Weights of a small segmentation model.
Model: 48-pixel images, arch efficientnet, norm batchnorm, widths [32, 56, 96, 168].
Training: muon at rate 0.0057, 5200 steps, batches of 384, held-out accuracy 97%.
Data: trained on drawn small creatures on textured ground, 203450 training examples, 9.8 epochs.
Rows from block 4, named by matrix and row number. Each number is 128 + 32 x the weight over its row's rms, rounded and kept within 0 to 255. All counts start at 0. Numbers have three digits each. After the name is the row's rms in percent of the matrix's.
# convs2: project pointwise conv (model.blocks.4.convs.2.weight, 56x128x1x1), inputs 86-127
convs2.0 095:170116139139143163147171095089132077105129154150075092136097123118135156121117117096103157149160129096072049127106135129140161
convs2.1 104:101134062097111164117138098100131120117120236153144120175152083126120174119106142112128097126093140103118129184095163129119172
convs2.2 101:100142105151070147149113141068048095095132067045177156103157151170156159109093127127085158101175153128143132094148108166168127
convs2.3 108:118094126169143173187148186121109111114145160070077123124143092114138165084211109113043097122132116119179108109136133104107165
convs2.4 103:127128144125155145180131117145122111100135120091064135111133123155147120111175186116190155134114134117131165122069118090094113
convs2.5 096:136097125130111088162098143141108121096133092164056112120142121085123096129137102113120165122164169137140139193128108105130158
convs2.6 092:118144123115080112133133128174107136133122172171154108158117143123131123103041149111165106155135105097154115123135143179138120
convs2.7 103:162127134127116160141128126123082135145152133155149173103102174142160115158095057102131171180134132174134124095108158169144125
convs2.8 096:158107090133206121057115108084119162088125117152107083175094179138156125133135182112152104102177134176127135116106134119137173
convs2.9 101:151142087112151154093141127100154106206128174079121177107186136086166148170149101074103153168092178141092156094206140144120092
convs2.10 097:137123092124141079163117139059092065113144100068176134169127151106146149116145125131143121107129164108156146084149107172127201
convs2.11 102:121168102163143106140161083092083095077067106121125100163092105148135070134145103038170160138119120149087120149104109143097131
convs2.12 097:184124127098151079136152154130152150111135136048128136195164129096145096140114138165114163148103138158115116086086122090083096
convs2.13 098:199093171132150128180121111132106155066147201114074130122076088133136143122150146105101126161153127116120153193103123202160168
convs2.14 100:153160137173085187072107113046162089108122122136135111161110130130120143122066157164114110150144133102135110171114123133069121
convs2.15 096:148082112188097203102137163163121182118143120149160130087131149145185177167125098145131067140134068080118131146140121127133146
convs2.16 107:106117086162155173099122097161196150100114094054070140152075119123095131218073137175134173158081153119118133079120132127115179
convs2.17 102:134122104099110142143117138034183095142144182150164117138066080112148095091119135110070063088117092080076147145157172111102120
convs2.18 096:134142130071078141141157152196097149131127173130164180156084148106139154077129150130211067160146114122169091086141144156179096
convs2.19 102:169132128166114121138087107121185140118088083166124107159104140111112137058098097138156148112138136083056087070125115115088131
convs2.20 098:133122142146149050095166144128119135157153114108141138142126171152114100124124147169143121140133143136110196148133097132128131
convs2.21 105:141130094175104112148135139105089098136173217061148101113126142176111058123171160143152108147089150116093140086137140154171157
convs2.22 099:077140101100079116132140127072146125075130118204071074124124102125143118139082091131083122135153112149133116097120125103118181
convs2.23 104:159091188108075156114132092134116129110152094100115167162137111139134173215164089124103138129101134124085096154134085195142165
convs2.24 104:098125089131142136136163124075116141174072170154161188139096140117127126107154115129097133138140160085115134082136138143112087
convs2.25 098:098149118139104158091125085159136129080152053100076123120109095138066126136126134180085121105161143133040138139131111119127133
convs2.26 101:181134115093166155172120191122124103117110178138125138154057175139096132187111136168116113154145125191107123176174144116163076
convs2.27 094:086144086113071084106130076176066133118106150140114158173158094133160150196146133130141072083131097120071156170180102086139114
convs2.28 093:120148180103108144121067062154094133106126192159084162115106133110109092207089184091112155163102134137057127141119133134120108
convs2.29 105:201170161144185073171129111185133155141161153182116144081188111117143110112086125169078088117146079121089153101138125144104109
convs2.30 097:095113136146215110106150134126188147048142135098097169128131131146150142135118122147142091215127111114103112168143158119136148
convs2.31 104:148200097112077165142094163188145158099154154027128100165122153134144155136180107147122133097091095116119125147116125115129090
convs2.32 100:147106137119161089110114111150168098104142219168153095121180137124138134093140119163059147145126150075143175118143125129131122
convs2.33 100:159139098136109138136123120153102157163103253088219114106119152103125090137111079118098128123161125131176107155095158104153106
convs2.34 099:126148123147175182137130159143117114125128154106105123171116141117126082115083138151116169120168135108093144120180153116119118
convs2.35 103:171138093114153179172135098096141117176135109147114123057088093116087127085091153134131153141121160176143142202136111102125088
convs2.36 100:172151114125129190135087103119104145115143186140055199135184105212138145162126095112144121112090097150113126183087135125198087
convs2.37 104:136126103162088113104114107163120133130145086181109124097072118129139145147101099109097093052095079134189123148112115130142152
convs2.38 104:115114143060139162148125071136105089158142034194182119166204108137114084121101132112102125132144129127122129163106113107121087
convs2.39 102:090171071138138175159130113174130114164093083182130122118149123104077124129149085126142107143104123124121141146153098141168213
convs2.40 101:119169113093104169120169126150125175136092160067136169132056092160128131171113116115181122081111123138111178138176115121142179
convs2.41 106:122089070137081126112094135122156108168106184201110115137110137156172149142142183109121140038159078122107127139166080113126065
convs2.42 104:087168119167124187172132103141094114070109057186136147132145083154160111098151129105135200144134138138150136075150101061142101
convs2.43 102:134130095099143147193122169149134149123142105136162200162095107092120135092199132134109158173158141162177129081130120131124137
convs2.44 099:127137118109152066135114146088156144132071139117133090094114112088120161146136097167194190183113158128181161161096146095127136
convs2.45 098:055138120138108128181117107087148120130050194098203117127141097138161137113100122098136137092136094112084148090161155136143137
convs2.46 102:172113109176177088133130149174177114104101105225158122141115101156118080122198119128165170152129096127116111087152104136120155
convs2.47 092:108136153150138158082110112113166091118124157167187153111165133121114108168168090137134128134141193121140148186123136130186119
convs2.48 090:083146124155156168143127169111141128070099198134117101139124139123136157045104065149176125173180163071147101166121150102132164
convs2.49 098:148140171160149131121167075087150107121127131083159180111152133133115065155090177121125124189133168145134153187117137092161132
convs2.50 102:103095116150159168106122099059067115097109114065108103116099085117138126142139167100108094211114115143135159122115109089148154
convs2.51 098:097157130111163110123132143121140158130153224201096038157144134143135130163138124141115205133106173090163137080148152103112087
convs2.52 097:188121100194151095149144103123124115181184133083122120141179077147161140055084156126125188178120166133178082098130147163154141
convs2.53 097:181143102179086137087126107110078128179149150184116098142233145116122156115114126072108122128109143119159167199133127108152160
convs2.54 097:107117113232098100136139133141171120091069079168122106094092109145125103097114125147109028079153113144129099087117109137169119
convs2.55 103:091116090051186154065128172164110107119081149090132117131185155097084141114106136105146098132120076103091103100100124063083119